Weights of a small contrastive image-text model.
Data: trained on pictures of board games with random positions, seen at a slant, 195000 training examples, 15.5 epochs.
Rows from block 3 of the image encoder of a small contrastive image-text model, named by matrix and row number. Rows with one number belong to one neuron. Each number is 128 + 32 x the weight over its row's rms, rounded and kept within 0 to 255. All counts start at 0. Numbers have three digits each.
After each neuron's rows are labels from the 100 images, of 14848, where the neuron reaches its largest size: "peak on" is the class under the peak; "top examples" is what is common among them. Only what is clearly more common there than usual is listed. The data: pictures of board games with random positions, seen at a slant. In brackets: how many of the 100, against the usual share in percent.
# gate: MLP gate (encoder.blocks.3.mlp.gate.weight, 640x320), inputs 192-255
# fc1: MLP up (encoder.blocks.3.mlp.fc1.weight, 640x320), inputs 192-255
# fc2: MLP down (encoder.blocks.3.mlp.fc2.weight, 320x640, transposed), outputs 192-255

gate.400:104166138072081132161141108142091134091154170121132097163146097134114144152111079166147117162151160125128138102149139129169174108170158180104107145064114115115047139117129163098137144138075055
fc1.400:171166163115164054106171140139131088112147086167100118086131152106128137103077132145151126136104141164160095156121153127107115137110067124157144105128123138118107132174108067178095086125167136
fc2.400:109070112102092078117192109113150125156102096092162123143107148160102067169133126121135145061068070100152107135115119110102145138188114137169121085153143125094144081169172127136134114185155150
peak on: piece of the second side (35 vs 2.3)
top examples: nearly full (81 vs 33.9); discs in an upright rack (78 vs 16.3)

gate.268:094126170139114205103090119213102104090153122141148145145169161121085113151108080158119081172153140102217106165092192151098174112110146127108136122084096134099154108121129094145138165089085112
fc1.268:148148142098163176114142108182148129145189127130132117124122113139094161093134162139118111083123133090131102111102118120082097119142146126110140162076152136107150146084172123099115101141115095
fc2.268:093078127165066084157160124155138183158102078101163129079098174141133078116120161150115155075140089096136169127110088087145153152185045117141129105134075145121143122128137123143116100155190159
peak on: piece of the second side (52 vs 2.3)
top examples: discs in an upright rack (96 vs 16.3); second side has more (82 vs 45.5); nearly full (81 vs 33.9)

gate.56:168162151135097167165164123123133110114126147081105065129099150123162130118087125078176151160106145087163118098150169118146127132140210121147110142129173185170070115142141092140152113157139146
fc1.56:166132196162181153112133117163109079115150132070141089114073101131136176138171133130151105075174083157088075126117137080174148142114103110129099116174181073152101101134172101157159110157099102
fc2.56:173102097070113172126132102126092100093128059143151148096120146159139133156154159092157196089153111083167131100078132169109119127135113115084162107091162155144146072134154109133110132148178140
peak on: piece of the first side (31 vs 2.5)
top examples: discs on a green board (91 vs 16.9); first side has more (77 vs 44.1); nearly full (63 vs 33.9)

gate.64:166048189103089150105172162133160125104081156105106125147171139174114117129102142181085154074127118193123149129198123186120107140075132095147172120125094151108140068161088103101099059114133160
fc1.64:164096179100116162106152109120116127161148141094119149104142108113145148114175125131087162141090142199151148102207122168143175155145086074070183165069098098130114135059122150094167106115169117
fc2.64:144183138168154134189099149157140098159151164137071116087097124151152079095100167141081103116144120117087136126124138110139103129097107115160148129154165136137133123125116138148113123071153104
peak on: piece of the second side (59 vs 2.3)
top examples: stones on a line grid (43 vs 16.8)

gate.516:166084158123125092086129103125158091077169077135180097165131153141068177103081131103163109178160090136151146168148173132152136153079182074126148140122103162104110090158150066116115108103104110
fc1.516:097119124133109158142101142149153151151103187111098117095106150119101081133118067138116067128124193149180174111131148130127111109167126187045139127150089174138107174138138152176089171120135137
fc2.516:162142134114102154130163135136137182147083142134157119100082132132151115124055175100129121038101154136112162133138112083172126165155087129149128056137090142146182160139143140113128137185203116
peak on: piece of the second side (80 vs 2.3)
top examples: discs on a green board (59 vs 16.9); discs in an upright rack (41 vs 16.3)

gate.3:187169177143059169090085082103133070146074125151165078104150138160061098126151136180144188117120129147156162086123092177137172168152100121082159160138075096150117159090116193166168160139079103
fc1.3:094153177186119090097172173093078075189153145142119056118155174170089147098151087166147119152075155156107110182138166151179173109071125138148162121132112110129154127107132121137152176146167077
fc2.3:092094121089167165107143144110148129124160138104103118107170120095102111089079085148137061188121138152089121093153093072117090117071168127116094148140103122066095102110093162101122154117127111
peak on: table (65 vs 36)
top examples: draughts (75 vs 16.6)

gate.138:147096086137145116149117142097075160169115140072094082158102098128095116144153093127109130156102202111140143108143153112137111135145089063170084077104106107109091105099126138164075091074144116
fc1.138:155083179107091122157180159089135178161145200155108160079180140080167156147178160178128148113166120118153137177133194112170159107127115141093063080120138076169161084193132129150105134165104094
fc2.138:085140102146125128138175138196188165133141073096098145144098171126168107111102143138134153108150091140101151134134125105134118159196159108136090093150148130131099107153161100141124112143138107
peak on: board (99 vs 59.3)
top examples: discs in an upright rack (100 vs 16.3)

gate.379:125131178079177107084141159163119088160097150074179061156100103104137175126152078112107191107065123134124146137136103160133119132106147080163148090139092039084158125109107097145153185108109104
fc1.379:164098148176122126099123152101132211140096179165067133088122185095143148170169111148130093151148110102107097136174103148110121153069118128097183161178123104155108110112171129094092168119114166
fc2.379:130140099080089168087100147127075121119115092117217172120110142159067162144124110114150184100120103156196150146181130186137177127146144122116157092026141131139169130106138104126159125125144160
peak on: piece of the second side (31 vs 2.3)
top examples: nearly full (78 vs 33.9); discs in an upright rack (45 vs 16.3)

gate.456:184153117115153119155073080118077087138103164103169173141132160154109137140118086180159118171074124121122095122116127197166153140096124171121094097106096158171090113142130103146144139104131098
fc1.456:166106070085182168170087115089169135140148106096154079167104106120104129146098123165130106168036118131045148141139103096113140106128107157145116127143078128131171101109119153165099166157176114
fc2.456:122154085155169109126126116128147100120175097119097127143107130123115161122169117139125107167154110159114105160110124132113070102124180140086098163143201133131085113114107118112146122089100103
peak on: board (98 vs 59.3)
top examples: noughts and crosses (95 vs 16.9)

gate.231:182087170120102131154145163140103137138146099147186129069126196140129156177084089119170149107119128196118148079138160086162172083110154112103163066110091184169144090131088121112088138169143107
fc1.231:095076088158111127108156116117083097148102133111146141114151127131107153119102112090157198130122144131170165134154108069061121122105172137155111114140129201124121136168130129115064160175136143
fc2.231:156147128120055159103130157102134163126157115149166090151143097105134126126108127070101097205167110149125114116111125223129116145084151113103112138076111156135044108122125180096053169083094119
peak on: piece of the second side (60 vs 2.3)
top examples: discs on a green board (36 vs 16.9)

gate.119:155121116133152112136099153056148146121102096121123107129182141126120134141152088142155164117102071131113140121148081106171125131097109159180112099173153135114138092116070135128159138138138180
fc1.119:197081096114166082097149184076145193111147091177173182096167171145096128115168145188117140153152111137075107152094122103110193082114089147171085157157153153102094118110092194097118105147128157
fc2.119:140072156134137117123063167138137164158126130125133104114188116149144118115087091168093083140102140174042118124115082098199134199099074163181132147188115115072101151139078164132069122136160148
peak on: table (91 vs 36)
top examples: discs in an upright rack (50 vs 16.3)

gate.347:095145116137164115178170115120109051149149134183151134145165109151168114089090135106086160083172193134130129073099177155158189181149103118132119072153129090104153157078143112152104107077114155
fc1.347:074147163128160141109130129106163103113107152136122120087152153147127110139171136095120162194154153140128172084094109133124111112083115109160076114130085083113159106169062187114128161084160075
fc2.347:137127158104098162089124148104082135103150169199170127076082110125095143127118164102158164103130143113135167107142141149129154130113071133175166101087107159153117204074148184085126152088057120
peak on: piece of the first side (27 vs 2.5)
top examples: discs on a green board (97 vs 16.9); first side has more (77 vs 44.1); nearly full (68 vs 33.9)

gate.34:151119138139080124174143124180135069085105172140145155145136058067169131168147160169109134147172129134140133111132163125152160161150115172113146164113094170081061087125117092169068145137103099
fc1.34:140146115140109128139109163138209091116126146090178134129143169121176121187079166113080090113110097103155080081094124077129094100111187137112103102152148174121127178165175140141113154127084187
fc2.34:134128115130141128083154150147126105137117136047123166169138161101111139109113079153195116216111123185164136134131186092129135135094139148094117169158148097119166100143139113123099097088072078
peak on: piece of the second side (38 vs 2.3)
top examples: discs in an upright rack (98 vs 16.3); nearly full (85 vs 33.9)

gate.550:150128116117161130080109150103138094163132144100148078072132099131101189076164068105185115162133126183103153106130167170112126115126082132151113185100075159130125120161125164140143079095117103
fc1.550:118169097169141083066104127142198176077159095155059133151143122120090145084072106102110138146122157145138158086131151099098097135096094167134108149131121166130132117129134085175145128137103125
fc2.550:105129143167106084114173113109101133145114148160134084129108102193152109158170119150169153174116177144171123154096163171131164171086087082131128193107162101132125136158154141185162127106075137
peak on: board (95 vs 59.3)
top examples: draughts (84 vs 16.6)

gate.572:141099137128106173106173195098099113164128145128148164186137132126160103112120095100086132091135102131123096191145075101126100127113096178129126134164175164120096089162096157063162191135136166
fc1.572:134114114102083126143105158069146089124155055146187199125106069078066180108185145162158104116135126122152102156129138175098042121170083185097083149081156171139077130135134114078112149085087095
fc2.572:117129161125135096136148131163141124105165137121106108122144128090148136110126121141144103240133137140136149134110151150105205125126124104136115197087117133134067118108107123117102130094100109
peak on: table (75 vs 36)
top examples: nearly empty (98 vs 34.3); draughts (91 vs 16.6)

gate.506:109079069179109100127148085173153171072131111179136113150115195139181097183137156105112126174197146090156107144122115156118157177141089123062105165081150096107131157131142160144130125145093104
fc1.506:182086092155097138152116188072099138131193141120203122122066085113133120151169124169103108135089152130070125113139113126150110180189128110159169138062152070135123118110142094115148171161179175
fc2.506:080145098107131125063142126122082097095166076103118169121124113126047182111164112123180155175126092133165137143146125166058088115136205115109095133137175097090106068095115098133102126087082104
peak on: board (100 vs 59.3)
top examples: digit grid (98 vs 16.4)

gate.278:096131154152162185125147100178117131091180105134066168077107096104100153150096141176077155084142106141189161150168147102146183190111121115131109170114079125148159094099055127166113095106174091
fc1.278:075103100124129197119117158150048128110106152095116104139129070090105158154084099189170158090141149169086120142100170102108159106116104128071091076105131109140160105175098165146144122076128178
fc2.278:114135092117159082145118097170170100112144126090079182176181117079114158120183102168118149121120139169123106151106129106121101098161212161080108176162188100128117122146138096138165107129116121
peak on: board (99 vs 59.3)
top examples: second side has more (72 vs 45.5); digit grid (64 vs 16.4)

gate.359:129131097141134215088132056153149098094122068061127064132156134094094099144104126157101100179115127108128128067150113101105142138155166067125078105110094082066082099097113090108126101127139082
fc1.359:173125111160097115121141108131130109151165171086118165111102132130165138104105125159131198140143084083063149104090188092183166078137103104142155183159149128123094151157082101163122081167125186
fc2.359:135154087113113141116083123121121103163110137092136201139118079114111181125138078158086173130130148178126093174182099221144112114073188150113126154127161126134113118117127132125141121103085165
peak on: piece of the second side (26 vs 2.3)
top examples: second side has more (74 vs 45.5); discs in an upright rack (71 vs 16.3); nearly full (67 vs 33.9)

gate.259:123119159082067126137064162172162129132119121183172137111134179124159108125156056140169105095121065136114134126161190108170111139065112075135124156149113140134128046175083177119099175132124120
fc1.259:138073058146085084128137097148146159083095159046140104159101148084097117126172166062124171108129142103176102135081123154060105142126181180139118192074137192134110167106108128136148120164110084
fc2.259:151113108061091121085114108134110157077148106116153160152167153094097144169132183091187140167157115098160107097091141141072125096114182155149163134078105179146084137119155110100088130187090098
peak on: table (77 vs 36)
top examples: draughts (79 vs 16.6)